{
  "translate": 0.12,
  "norm": "batchnorm",
  "weight_decay": 0.1
}
Rows from block 8 of a small multi-label image tagger, named by matrix and row number. Rows with one number belong to one channel. Each number is 500 + 50 x the weight over its row's rms, rounded and kept within 0 to 999. All counts start at 0. Numbers have three digits each.
Before each channel's rows are labels from the 100 images, of 14976, where the channel reaches its highest value: "top examples" is what is common among them; "place" is the part of the image that holds the peak. Only what is clearly more common there than usual is listed. The data: single printed letters, digits and signs in grey, bent and noisy. In brackets: how many of the 100, against the usual share in percent.
# r30: branch 2 reduce pointwise conv (model.blocks.8.r3.0.weight, 80x320x1x1), inputs 0-106
# b30: branch 2 3x3 conv (model.blocks.8.b3.0.weight, 120x80x3x3, transposed, each kernel summed), outputs 0-119

top examples: serif (89 vs 25.8); bold (76 vs 46.7)
place: centre (41 vs 14.1); top centre (29 vs 11.7)
r30.25:532539578629458459552462513546494475535517514527382413472555543519580548492598536544523531463489480497506381444464537509650411443527466463528482548584468478541499492514335449473449507473526393465421396333424470438514473479517458484501571484527450418550494528530555392496472490437486554511523529543547436421443512443503485
b30.25:420441566430509412469468532443473478508414463638471494508481486519506554469487505547529463526537442430473567486413489444541561451425511474534543519579532479500505460488376423539535475508500421498448517507457527509398534441505545521416497526482584452378474511584463526534588456474388450504497520520560542457478451523467483552497461568486607474451451582461467451

top examples: bold (90 vs 46.7)
place: centre (51 vs 14.1)
r30.78:494476589575488570422510521505448500548567485439443596587418484466469466470406499473514499574471506427503466533521505489481468445501502501528433577570461449477491541498446460524502500480485497490588546442509441494508571466496556440547530562510543530522541537491637528556497443517531459463582480461439569526517527588452542
b30.78:412563517566499492537522611560451440524427426605378471499539398535500520501460519474451538502598422475427370490561532486401456526550468483445489497484505609394481553517346409526531492536473516489531505525508583550456447543493480469482455476485472449463469471477491512502538420500484524509472520545474463475418483490535514467488460475549524466532603480460533524

top examples: the character # (27 vs 1.4)
place: centre (83 vs 14.1)
r30.32:521610522416504516432616629467494535411462527430551436509515446596464532520429427484570504377432547401473527463534398599428489464526473573503588473473501576608423529477469575512535517524438513572391444398446492678526413610555570470569516515497512474616471469471477500560483543545532421354449488538508528460521502592525450
b30.32:485486507437519406456421470392533457523462519508479501536480500572477442504535419463521502412563528517515427385442371511605454503503514508488524492496483510488500474415533464486487584562473535492417515455532555445403510442476401578512516451455517594524464414432502528504460519422550589458500391411405524450571481469467504543554492464514489514489420501510490450

top examples: serif (94 vs 25.8); bold (94 vs 46.7)
place: centre (41 vs 14.1)
r30.28:478437482495539538630443504532413529413518543491474450528407466484571404400476472548512375415401469486530498493508528481469530393431425445491498534543361458507511438426453435480469437598555460416479584433486414509552433563502463714558542473474486500532440483432520509464471582481572512393503559437483470450527492412396538
b30.28:431421579516512503516486506565590461421467480571627451531443512542461574505505544501598509491548453487432515519480456541556492474508521506504495480487416457467413473487471442530460585491434407672552508540518462442387539478465522484445565539487519510460480552482518555523500441428457534429495533526498441433488513594446514452495518585419566485596508513469506560

top examples: serif (98 vs 25.8); bold (78 vs 46.7); capital (66 vs 35.6)
place: centre (34 vs 14.1); top centre (29 vs 11.7)
r30.16:436401453592538512525497577516565557507481507573499442549440491531559491461616460504487533362483456461541569497561540596549525479469517435594586589479540437434455594445436507473521528382479456569503563541479374620509564584457495534544491639508526469430585550429477482550519544504584581463539579465438544497547636584510482
b30.16:477505505420477458511489466548510492515463419490510484464569518454482430456424565490530482501477535429403504472574436471508417538513475486426505502458615444510433562549497481463457556510490487585580563437543586522411496373530432465416433474392446504431465538425512503463477486434492465448482554489418445457494495522434492552426547495460392399506531511525432490

top examples: serif (61 vs 25.8)
place: centre (33 vs 14.1)
r30.50:459486517481603512458492434508591461424483485479569250450522448603482499527581406404578635489578422718476501507413406420576567553576387467463595481593498510443483398529514460476523525485426467449455557504501522490500560437440452438554399507539568507501597386502459509461418535478517466504456442487447499503535518499461460
b30.50:425452475519483511531472500458567547548479590414468452500476501441429484509415519410445526486539345448502528577543509497434529424502545453449480517496520534477450415443356511515508389542448493452503490426468444472530476512449517460524500419525540494453552526477484464479463557514453462494498526475506596522559407565453335475451526470408459508531453485502455510

top examples: dark on light (66 vs 39.8)
place: centre (47 vs 14.1); top centre (46 vs 11.7)
r30.66:446514467473436573469519546460431516578458592460666468512525586460540508451369472494509472466404522505548502531509441392614498463567452484539501607454535497497555462503546580525527540523570555622469446432437545460476449482460536519455548575446461516470467492674428552526491564536402505437476567468607491516470449480488511
b30.66:487458438429567467446556523450382447656529461485405502438505467478487483572470537482472494483466453434485459420443499421467532426436526514560435516479435471511464521468357528496481453496557525462438447455467442482394502559422431556560462528501424464415497464495413460495475448480484455439508547448477515519505425440542548492484555521514545445461565507497419484

top examples: bold (76 vs 46.7)
place: top centre (38 vs 11.7); top left (25 vs 9.8)
r30.26:574542422505435477527473455492544498438515552476539541588432518563519491429601415414567579448591527533512590510426528466573357501606479389483502493641511530469511522503493482542501502484460577510461485734533544423545577572445513491549611447566480514590514498513502482525550544508551475472515609467427534486445586484519563
b30.26:443510497450460507482415481524490529567418512535437459475462438457503539446503487432449511458491453504497505527536532500479573541473522468468446502432487508490518475543419476408430465449512443466548523450417462476428447558429555515430449437389463564505456493491423525490467562449371465530444572431517460560542544402536488401467541432452356433505491489454449416

top examples: bold (95 vs 46.7)
place: bottom centre (70 vs 11.7)
r30.63:445448394415421523533502465476472511450506541456449653465524508559557526420470533485501383453479531519439445503435508394481550563577452435660450443546386555444534578468464574463465445495495663493479431491431632444536541460470429422471458452497516487481414542567467499500451570529560414496519349478494530491504485541507482
b30.63:484494425472472475487496563601514521573532480460456512407491488557551406419519479475472606504453495483489435508457557509502460437435527485469518426418473506524565471367429467489512499461616568501481496431443479390461535598483560494410464464464523565516490506516385477395574512539498534561517540520480413504456491443479557497527510493443419541458575441468505462

top examples: bold (93 vs 46.7)
place: top centre (39 vs 11.7); centre (34 vs 14.1)
r30.51:471539485457467525453502387372384448445463486508442630437419547492467532569534472516552370610500480501439424430492560549444502456498440573581431715379421485466469499442441514442515495434552532507480397503407400497451522394472539557470545560544453524464407560506470446507493420417473491499474580530589479482399469509451507
b30.51:542547524548463456490518539471496511487461470489568494537477427437523440543555508516460507434520553476414439458423507454429497542501479460536477397369418503505431461401532463469428504524568505448491457522484595465405518458480469446423473472575576516481505422403491445461609574576549516475460439532547442447388516453445520415528537582476507521459504507492551535

top examples: serif (72 vs 25.8)
place: centre (57 vs 14.1)
r30.67:550526497512542478454580457544545430472523494436359575595618462451365491493566552508597508431487505565509447501425484438488325561592440536696452647389481498543530568494459610542500456617539553585473448427486596462436463394477475486525563543490505532410472466402493469409469506498513466540452512437479495493457394594469534
b30.67:502430492420557446436495542535466462519430482468467459473421518481552371460466470414426462442482477422464504477487472527509442469433497501457496523441427523447483474521488580416472505523526495525436498405360533493445468450579458508453475444529531461532437419427475421521529539556536483488410438556494550341485536506506549477529510490442503414510515535505501384

top examples: serif (57 vs 25.8)
place: centre (74 vs 14.1)
r30.79:454491495569482478436548510530508544542481423374576485489480442555502375509500591508578530603492529454460632491438498513568643624527514589408473552471556601481451678479621602390536511443618474506420465562523452551461444580413487493510547535522554498520448523408541438497527526543437461492466470544423499493427519436592506
b30.79:516427494588505407459493472371524538568520477409564403445491385509468417500529432427505514469412512522397459476609476533448481501482453569456486479374467500532473523471458460485400531481457564464420519508500507510479466444504501480509538503497364429436516438502443443481464550543442425441526419466529481441505429477481493481520538512485504573530441506505514468

top examples: bold (89 vs 46.7)
place: centre (43 vs 14.1)
r30.42:624474454573423588468387478512455480513429468518533435474398551507412454590511462440469478478509512522474456497536498525570476551470545461456437513474512476430532455506515438479389402477452577401448468492576473402457487400489373507509550497446481449459538458440403477515463609513513478447494458453470586437446457530476433
b30.42:495493468515520537456482445504445511552502554481477468508508483465400512492557579458533436485547511545574578569478505482519429391476407478565457485537471496457482455525497473470404415599477509538578481534407494510491483445545512452618541592556532507372528435433530506462570411554466520490547548472579514561445496519469483555470524478445570611533477537380500482

top examples: serif (95 vs 25.8); bold (72 vs 46.7)
place: centre (49 vs 14.1); top centre (33 vs 11.7)
r30.27:504454535448550448585478469474478472458477446462519453476554447506751448509448437424515462475499425523507474559467512504435511436467432531488496447384600482567505569431417437552632562360511464480451481371465481582514391504485590467504503495455576459536464407456449517446473543534560508498559468575410554512464557605571481
b30.27:537457497451562516513613500583529414533530413520559530403452621524492527447494481486450528454481520484463537510468472509602376532508472504456561481487646495485432456516490456576532618474455469541504530456528514502482560449534356486436460459526427605478531526441461466523420525433525489504543498536452446526441500507454450536495513455462468529502553452569461455

top examples: serif (75 vs 25.8)
place: centre (46 vs 14.1)
r30.77:484445500553454563456581537477547462461462490486532404537423409540423504450558381495502556531434419493445495494525438456551500542595392528454535535401517558520467485499574485476470509523556407461509527448441509449486443528561491575473488587483439620496566609428532593481621555507466518553478558504401427484486435426491501
b30.77:493533432522628445517559587465452437492504491485516455453401506490442467489434562462431504484518426496421492500482396553561569407476504563495533512533428531462442469519470496525455438623451406545541449497467500492477430397500386452552529459440455429532567528558493462485506512557462460493523420567494496400459456526472426487413496481539575498539551513506508526

top examples: bold (95 vs 46.7)
place: centre (45 vs 14.1)
r30.39:560566443507461500507464392478462498531478432456485549530451507471458490598410559469495469520461554544466446499389443436523439490539450506644514720506425506468543424484476427506493437511637492538440311474518513445469474480480505418501659522580552531503547445490452476582478508519494503542495472560553492477474527491418509
b30.39:500509436468455424419474533521441521516438561452487483472446505511532437459548549466463470464478474500448477488431489474406495462482469504525476468449434536497552477391431492430435431494536523478436476492471470465402522466494551536489421598505581477459480439502462364512544444515496422424438502494588551542472577424508503422495552636439621510521534536443501422

top examples: small letter (65 vs 36.2); serif (57 vs 25.8)
place: centre (54 vs 14.1); top centre (28 vs 11.7)
r30.40:560436566473537482446466589490496512658543480474447458485514571487560527512496537521532503487387621496523598449502458507429552483472469521521513421539386449457538501595472570448572459502440605475517574568450737478405498463415572400528379523506453492557439491533514448409534619499508449537473481433446545481571468515605487
b30.40:477522459546558455456379552458492479473586412461537445522487413493547508466489480485567536527492451539517528375507454464467470491566493475493527488526554518520494469535467407477506464512449477526582421554505524501570453502562486461576406394531444496446501530524542491460471460449439417516450565515476423435517401483483542533433527386539443528624530418526483395

top examples: serif (59 vs 25.8)
place: centre (52 vs 14.1); bottom centre (28 vs 11.7)
r30.29:413642484598481468564464504519464504469474449487659441425559426403473409521454476427525579509395443461454574441464435507578520507438519539469531485501467592486531425506612526496515443447526456492408511449421385525587509526532497545491455531477453463475453530403453558546517589510368538498559643536517429486481369443486536
b30.29:493500471531533433481523485468514479426458362489407541507422538495437497451534463429511514506392501506540532396596444531485529526576520552554506474469550453452515523480506448512510551553534584416533419553494510436296454486503443541501419493536510480563516490473486560559445436493489495561458520534487482555562493543388523491438497459577541456499467483519533581